config = dict(
    encoder_activation='relu',
    optimizer='muon',
    weight_decay=0.4,
)
Rows from block 4 of the decoder of a small image VQ-VAE, named by matrix and row number. Each number is 128 + 24 x the weight over its row's rms, rounded and kept within 0 to 255. All counts start at 0. Numbers have three digits each.
After each channel's rows are labels from the 100 images, of 14848, where the channel reaches its highest value: "responds to" is what is common among them. Only what is clearly more common there than usual is listed. The data: made-up road signs on poles.
# conv: 3x3 conv (decoder.decb.1.0.conv.weight, 64x64x3x3, each kernel summed), inputs 0-63

conv.56:142133145140104122086128112143153127132181141179094072139106114154113118124092095117157140108122122119145127122106155125123162135128156106139080157121180111162157125143096155130139127126086156
responds to: black face; R

conv.16:153150095146144107098089129115108112093165137102106105135139107128105084177167149102115136159102177132125108118107170131129155140154153094102171149164148124133144118134090126107135118121137148
responds to: red face; black face

conv.41:152111109105145138114102128143101146150160162103106128127110124160113138144107092143132156103090120142142168114172152109106096136144138120176148118111178081125124095127084124171131109099107148
responds to: black face

conv.15:128092104141157138104143097168137120144106183132148157142143172120111131150099112136145101130142133140119153146165156163093108158138130080130121134133145143092101117063160132160104114136144123
responds to: yellow face; blue rim; orange face

conv.21:169131113139152134114114133147140092158106120139126112138114120158127144183101139150157097115088140153101102134111120177081142164160143124089176169134133115145148125133127167112141099146092121
responds to: red face; black face

conv.51:093098147103121163117127126182149130170132110169132126130164123147141137131075131128138124094131097150120141158157177168120140139119155136138076139118129118089149111114151162122158118100105156
responds to: white face; circle sign

conv.22:126142158141176124123156155113127098146142124156108146167164154137112129114126158150139164132164124132128124114103187182127150158144123127093143152150159134103122112120117146145201148122128145
responds to: black face

conv.50:173120122129160135130150136153135168164101164115070162107189121156117119110122090152069131107141137163118131105132099138107136159130124108122106098123119143112149140108115113162106138152152128
responds to: triangle sign

conv.2:128148103125111150119088140144151141179171154139125149112157157123159149164124104146150155063123127119139111122149118119068101145107144121100115148110102142130132106099113112177107136105107155
responds to: white face; 90; pink face

conv.23:142135091141140118121138082106145188139166160120093173119102138124158124106113118099129140079096133147122151117150143146135127163111114123148154098113127098091108085128111155165115111097098134
responds to: black face

conv.35:104121133126136162113113145114158098155117168099152120129120132090151163127089099146175131124124190141108132121137153116114191161093081119117123141096134091143117151117131099145104143138137140
responds to: triangle sign

conv.32:171138127100100110120137135112144162088113149120148123076144161134112149113146144163126085127150138125123100134147155097100148133129144161113091152086100085145102149103088146121169122097143111
responds to: orange face

conv.8:140114164090152096101074159127113101132112087101115122113138140131143110189133115148085141130093124105133124168119128131086142115165144117148135136144136093140151157102107156120129130153120076
responds to: black face; cross

conv.29:147108148144124163133117129126158146124149130151112123108122115139107128156128090132122122059166099133124100111129172115071166175117156079139140168134133095111123123119118181104138126113129147
responds to: yellow rim; orange rim

conv.59:129137082107136130132096122163074122161109128108157124155152144124130133148093164109145112142123144145124106119121107155117092128142073189123169078095125114109136123128116103163117159150135117
responds to: triangle sign; black rim; blue rim

conv.60:163129128149162131114138119154137089146102104101113111122151161145111124107139149116153124120152133131127115126078134165082139159163115103151109149131119167095160159167108193118146120160104137
responds to: black face; ring

conv.40:123108130133139162133134098167105119157120154118130160107111116145112146156101106127134116092159100176117101137105146137108114147135067166121151134091111132142151107144100176170157166153110119
responds to: black rim; white face

conv.53:129146115097133113115127102118107137123176116214123127098144096160139129167136135118103147119146151126122162112101149110128117077101105151115129136117165077146125124152132134149152137098083129
responds to: heart